{
  "encoder_arch": "vit",
  "model": "image captioner",
  "dataset": "small renderings of single solids in any pose",
  "train_examples": 395000,
  "image_size": 32,
  "crop_scale_min": 1,
  "horizontal_flip": false,
  "translate": 0.12,
  "tokenizer": "char",
  "vocab_size": 28,
  "encoder_norm": "layernorm",
  "encoder_norm_position": "pre",
  "encoder_activation": "relu",
  "encoder_head_dim": 64,
  "encoder_fused_qkv": false,
  "encoder_bias": "none",
  "encoder_qk_norm": false,
  "encoder_parallel_block": false,
  "encoder_moe": "expert_choice",
  "encoder_num_experts": 16,
  "encoder_moe_every": 1,
  "encoder_expert_mlp_ratio": 1,
  "encoder_experts_per_token": 2,
  "encoder_shared_expert": false,
  "encoder_patch_size": [2, 2],
  "encoder_layers": 10,
  "encoder_width": 192,
  "encoder_positions": "relative_bias",
  "encoder_register_tokens": 4,
  "fusion": "prefix",
  "label_smoothing": 0.05,
  "decoder_width": 128,
  "decoder_layers": 10,
  "decoder_norm": "rmsnorm",
  "decoder_norm_position": "pre",
  "decoder_activation": "gelu",
  "decoder_mlp_ratio": 6,
  "decoder_head_dim": 64,
  "decoder_fused_qkv": false,
  "decoder_bias": "all",
  "decoder_qk_norm": false,
  "decoder_parallel_block": false,
  "decoder_inner_norm": false,
  "decoder_kv_group_size": 2,
  "decoder_positions": "rope",
  "decoder_prefix_bidirectional": false,
  "decoder_connector": "linear",
  "decoder_tie_embeddings": false,
  "residual_init": "zero_last",
  "optimizer": "soap",
  "beta2": 0.99,
  "learning_rate": 0.0022,
  "beta1": 0.9,
  "shampoo_beta": 0.99,
  "eps": 1e-08,
  "precondition_frequency": 10,
  "max_precond_dim": 1536,
  "one_sided": true,
  "adamw_lr_other_params": 0.0024,
  "l1_shrink": 0.01,
  "ema_decay": 0.99,
  "max_steps": 6300,
  "batch_size": 64,
  "epochs": 1.0,
  "lr_schedule": "cosine",
  "final_lr_fraction": 0.1,
  "warmup_steps": 120,
  "weight_decay": 0.3,
  "adamw_weight_decay_other_params": 0.05
}
Rows from block 3 of the image encoder, named by matrix and row number. Rows with one number belong to one attention dimension. Each number is 500 + 25 x the weight over its row's rms, rounded and kept within 0 to 999. All counts start at 0. Numbers have three digits each. After the name is the row's rms in percent of the matrix's.
# v: attention value (encoder.blocks.3.attn.v.weight, 192x192), inputs 48-95
# proj: attention output (encoder.blocks.3.attn.proj.weight, 192x192, transposed), outputs 48-95
v.99 044:467500497498515509514549496516476458503497503512527512481493498516500497507502485494497531501487497496495506524542501502571504480507497500494515
proj.99 064:512482523472502487501490509512560484518492479438521565488508480499539530547509505490509509435507479549512478534464496534529496444539495525476482
v.100 088:478560502493494512473523493489493501470505478575525507519491494480496505511493518485530500516517465491540494497476501469534512504502512491476507
proj.100 088:520504527483508471548495508525497504499464440468542494495498500463521520489497506476492548506495504500503483538529539519525511511486493512532522
v.101 059:494503519481468509461501518491484510498505518505581505525492499476505487464500505498505507488495550481513475557520499501553511499511502508475503
proj.101 083:501500462430512472500529472513503445530532501499473424460468564489507492498446472506501514525486504515511503538470506514481492512494504510484505
v.102 255:486524501552502517487490488501494498502492503502487499525505475532468481474530501514498542457562492497479497535508544528484501485499478499587498
proj.102 131:500503492481499519467506488490505524503531485501498450485501648500501494475438456503490491466492512504499504500498500501504486505500501549492476
v.103 060:492521491516522497501504504530498496504499496501503495494510495553507503520522457508502508505499508508497490519584509456496502466534429496535491
proj.103 084:518504497534538520492501470445501537463542515522514441468453599494502498493490532494488472501496503504505514510492493514460515504461508491432496
v.104 063:497499516510501518500497507536506499487496485451513452515499500489544479552499490553538499497505543485464485503529505529501512497516496485507489
proj.104 106:491501497478514487494501486499505503491512500502490438419501661491480500478441503500498505516482534508504533552486518525502499517482520554478496
v.105 060:527517496534501505530525574490495503480493491539491541510495505502526510522495476453486499502505517501505497487486514450508520514526434509443487
proj.105 089:504486494521504500479499498499523503500525456485512490444493540533506497498534523500512458530479478507473508520519493503532513501515518454462533
v.106 079:511496502506500499506521463510500499512496497479526496516512470509489492557548504497498499510503472496504501472525498458412496499492510505582479
proj.106 095:479499507520489487483498476474504521445502500491504414491506560503496495531495463501511460498495501488501539532519506496530500491504550505486487
v.107 118:492496496502504500499491488497487458511490504582482492454498499547473512509516509484493497506499478534489516496516501502518494511431523502502504
proj.107 122:509508499540498517503521499480500523491504535519498522534499439477506533506538508497476480433513493492504443419500482500470496460544475481516496
v.108 072:508503512430464534498553475498480513534496481460555495511492490542508465503493495484499496507519479508493505516519499514505516443487549496488502
proj.108 104:515508498495493471498514458505506495490514546460452491451521504460513507516479450503514515496524511479503515513486509511507495481506518548500508
v.109 083:495571503488467499530509445510468551496503501485526496551502500475579509516520487494486497499509516505504510448494477465529493516622474518526496
proj.109 090:486497540493503479525476530518519472486495454422451500482506539510512475514511474502511523551507505512497501523504490484506454502455473479493549
v.110 114:507448508471451505495505395509495532491502503439533497552508500496535422469500499499491504475532474486493488503459481517479531447495556512536499
proj.110 138:505551505450502491518497497507504485522490499461483502470547545513507488506479461524536528519498515500500533559495502488529489525503496563564502
v.111 067:540573501516510490499495527536491498474505504501495504474495501548422488479497465506528480486505497475518505550504523498477564469483463502432509
proj.111 088:529484497519511464484521511480527485502540494448535472496527553454513492492447454490491507495490504497439502523487514561510506501489555571503523
v.112 077:450515499478490493505486537480500504534498493488452532470496500492490529497509586452499488502466508498528501495506489481522498505468512500481498
proj.112 101:514512490523501490516504500499508491508512541541468547518499456490499515535555504502474499494510465491501482469507488474460510464506495450494538
v.113 060:506496495510551499493533492513505498467506510497500490498493502642515502501469440498512489493498493484542498530531560495490509486557469501499498
proj.113 083:502510497523528492492468497499479485525497487458513488492480453487426500525479507554484514497549505478492468442507426526500511511506509506505456
v.114 133:496536501512507529522526542484494474499497521500445539416501499500480508569479501500499481514504517521496519503539534499511517483437478487475498
proj.114 135:515483501563495500478479553496505515490506466501574546554489417509466501496536513519487492457536458474471465466519472511515513473549483477483475
v.115 111:503556509492499510507487474503500498500480538421540513496505457499452456500498497487508492470537490501493501545514495523460504471457476478493496
proj.115 105:530498490491496495460529498465525528502562498497509459469510657489508495475445454487502486448502516501500560518498509510514497500513518586493492
v.116 057:502515529503530499501496503486495494493484503471513546527495500496497493481503496496503377499489434504504504530508480507549510505512481491504478
proj.116 072:515486496504487521496496497455503574493547507487518450494565555482516511523499510466487501499510506487474518495501499502490491443497488498491498
v.117 066:507448621493502490504495484500496520519504452513511488499498504493439496496491533503500508490518502505499500516489498499517478514508540509512502
proj.117 093:499508488511484495506504499497505508511501552513497525532540379485509511512499458468503507474507503495504471483503528481506510460500488548537501
v.118 054:497492512494543516531518488505502495511503514515434504508507499478485488524492498528478521503515501499505504495508518461508492498581487501573499
proj.118 086:507494482494475506467444502504507539481518460500579467492480510523518496483464467497511490464531500497496507502502491505535439504499472557472465
v.119 054:554507468476524505481493568478500495471498497627449524514498497487509538481462510507482475517493498501493478497499540497552492503489514501456470
proj.119 069:503458506510498443565504482499475479455484478489538517470501492500492504497585537485496480566518499482464500503486531485496526507502499469532552
v.120 089:522497488493509501493477496528495501544473496474477511506496490509509468508543531501489472493572504501499499500538491496501492504443495509582504
proj.120 104:490506489504461532470561479485512537468533557507487445486510582488549501508471451502505444482433500520497546496500496460483483500505504523502471
v.121 068:471396510499482506519505492503482504534498503534504484497501497522504435487535490501488504495501535493496495502505487489500486496519522511587499
proj.121 093:508497484501522514481520474504484510470504552513470466492509511488508512543484427498525457455528501515490507496484511499480484447516502550465461
v.122 237:499528476574495525505493529498488495517480502489485504536489464488537504510505504498490500473490492474456458499500506476496503502551421492498501
proj.122 126:502500495472507501482502492488517509502545475510499457452504719500496497479447495489500481501496501507498552518499510502501500503496502500461498
v.123 056:493513520505499502508485537496497494519488468483438506485505499515491488498504505501503510487508498495505498468503502527584506515498510497477505
proj.123 077:498502475496502525499520422506490482507507551498462498425499504482487556524499541488512508525490499521510488507488508508452545504494523486517530
v.124 053:507489489501526455484493501490500481505518506536517550489509500450471485574496537521506491509504579506486489477493507436550491466468466502470509
proj.124 070:449511490501466485469507519506492498510457503521497452545494472501542486469530481499494484471480512508512538517492522513469524510468498472445507
v.125 069:501523508493467514502498488494490507497500497521507522520491493503464524466504570498500535471480483486522490478494489528496511480496503510497509
proj.125 099:502521511461504441504535505517525488540495525491493497467519643496525493485501491499526552532508527545531549561492517477508515528499536543496510
v.126 061:489464508501502522529500525524499520502492521481515442514495503501569490530499495533496505499497526488499501491539526510478524475580527500538529
proj.126 087:502502508506500519522476482490509500514513509491484443474501587504504516504469443506512523512500513506473498570483497521493501504486492526498479
v.127 072:510502494523575494450500501510511502499504497511494484558490519503507496498500473533508475502512542472499496496477569498468535464442480518514502
proj.127 103:491499509534511521499478514493506508503461463494557494514491444537477489461493530537486519520486500500479462495513496520514502546494502478511498
v.128 088:475495489507521513518499490465502485501501513533528485456481503497502467524490387497491513503508502515478508510503516518493496487484458481509510
proj.128 101:498498510546458504438497500503482490528517479513478522543479461495506512500522541498520508494501487485501435478499477490462496502486530539483443
v.129 148:486491502474502470508498492504517515497535485462508494502508518482482510481500594464496554504483499513544524475468506473494495498515499485482521
proj.129 141:519527473482494466540490517527521523485494499476514530496483521523501481516499491539496512508486493482500537505505510498577516501493502495502492
v.130 076:487404533512484492491500510500500493500501454480549446505513508505497517544507499491502506507472493503499501522482506510479497525484497515556505
proj.130 085:502512500521529544541475517507474511542507574494467524474512498504515495466482513493516498489518558495546502497491507482505499488551525497510492
v.131 100:493449499489488499502487430467516480500508498466525501495503533496513522469508492481498485499478533531494505474488500519376473500468509497535499
proj.131 116:512530474495504465501488517542513504515506517504488513515451527496509455531464520515501511519520498452498503501511510496551564495483501494478481
v.132 165:522508499519509508500501502505504501480526518508496501471501503504525498460478492501502505505496479507474497501503596502530497458491442429450469
proj.132 145:467489500502491506442510485509422469517472461501509515514489447503499537500507507482502503502494476500471427479480413473452479515499527526504493
v.133 085:481528476517516488497496492495503493541497484517505529515473501515494584512501514512513496474517499508506494499513492527511500514460505506471475
proj.133 103:522509501495505539485537508506507529517513529503495519536499430480517494519557473488513494475524513500515531456466501473498542501533475505543540
v.134 092:509498514470473489505460482511517500502495500449587553457532525497439510443474499523493503471511504503480503499497497524511500453502482499501485
proj.134 107:509477507500500475468520520521510516506501449512506502543448400508501487523538533497504506517480492499502500484489502459525546508493494486518522
v.135 070:489446500511513503514501504491504503503500570488507552457433506510501500499502504503507505511538548511484498512479504587468496403445469498504523
proj.135 083:458566497518474454480490499505507469521531422513476492524494481460505494487493498489496495500507468505491474499516504414486532563486492526523469
v.136 141:443518499555469478498528471538554485501534523487469497483501573490489495466468500499501476501507500499541520510473527504438504498501493468508502
proj.136 127:504506502476468504501481521541445535522457495499514537512497379508515518506534503502527532521486503484497499452469470472529513508497506503508498
v.137 068:506500463501514484496506511501503504494496504510498492523494500478513560505508512478496487507454520516507498457533500524492505500555496506537506
proj.137 091:500518503492490485488521500511467484505510509498496538508479458527527495487533477521469502501505444491506505486451460451501486494529488495509492
v.138 118:493504452551498525513498538504502495479503539556480496490492503490558424515497449508501516501528518499485492503503558489540514485490397500493505
proj.138 128:474475525513472514481495504477438491536494481505502511515518427503505607490537497482535505507487484498498490493482434500479442513514561518504495
v.139 080:523579519514518520518487494467479501469495516476481491483517488482514487508494528504492491487541522480488508525519502461489502499477463508492501
proj.139 087:458458485501494510499529508491495486510494495518466490517507503505498551504495484492497495510460493512499496502510468562498439493491510509480492
v.140 064:541492529464502534510481503542503497500500471526499477504500466479504503485493557546485533503489479473531509525499490508497491499519498503531488
proj.140 094:477498503513500510495510474443512493499476528463491470458535591512463454463439489492492501483504532519478495528525513536488464489503521495449543
v.141 092:504506505482504482496506483496526513488499484571529501501505502509534518491503500495465400505469497515506507529506500448502496505444490498461505
proj.141 098:500437474489514502508494494533455525499501495438503463513498581517501505490435517501482525508503497475482486527511493547507460498505504498472498
v.142 070:516575496489520509493507546514468519499497537466580498534468491510506490449487533509508508475538490488518502493478496472516489495546482509509462
proj.142 095:487456502526490540494508473490522456474490464453467507469557542484481505509473498516499465489473472503439501536544490513494502494510492478457537
v.143 085:562498483512471507507446494474494493484501508482489486493517499526483477477503489500490531501493530483471498538499499506530533494481467493507509
proj.143 112:473444512495521543493526503501483498536482498504488500501493516499501566491497515482502490516500492515470436496520477510428488523488528500504471
v.144 073:487502476498530498501499495470503496438495534427504478475506501502492512491506484466485501512429482502541501502485494520448501530458506497513495
proj.144 088:506527497501503469482492499523510505556487496514494513528470521495570477505490548505507490495561505504450512496499486480517553499498485529497496
v.145 090:518532501446555516493505481494503522477502519501493546497495500498497520576501482497502500502530496503497500463543503500496501461494530478506502
proj.145 107:501517490530486439513498492502540489427525451500507501505440550502455441467466528523468475499499491504528528545508559488502515515467478528499489
v.146 067:503457527535484518493489507475495503495516498433512459495536503515509492469523507502497437499437510496548497476499510525514485499526490527477512
proj.146 086:514559470475542483523500500514526506503504559532500511515482506488496476524470452544491511500523526500469515503500511476494507498479504496553496
v.147 068:509499525471503520515503501494531516487528516516469507501506506488496554502495487501475547507481506495478493477499504482491499482454505509496486
proj.147 087:518470482466499468496488492514491499463473454442545517487498539531489430486496550504483490505490476494509496512494483538496475497502516505488509
v.148 090:545532536495493515470500503523481503501501499531507570486499495500468516472497514501495486495504504501518503485486487490509493514492464508504510
proj.148 113:482439516498520503523495508467514491439497446479523432505512541507461507498505503493481499518485489516483499552529496535517499490495492472495544
v.149 080:467490473502518466552510478476511500501505500511500493504517513502501499505506481467499483502507504525541520498501499531496502469545527498493509
proj.149 116:531526455478487456510490501552542504503523525503501548510455506495492467544490505523494501506495507471505535496509546470542525502458491486499450
v.150 081:500634478516489517539503506520485509484490523481501504469474495494485485506503502499498511494508538500495493496531499499499515488471472487481514
proj.150 094:467469524516505514486500530496433463503519440508530520543487490495501578533527501509519492513498463505475482503508486471489503509505478497515502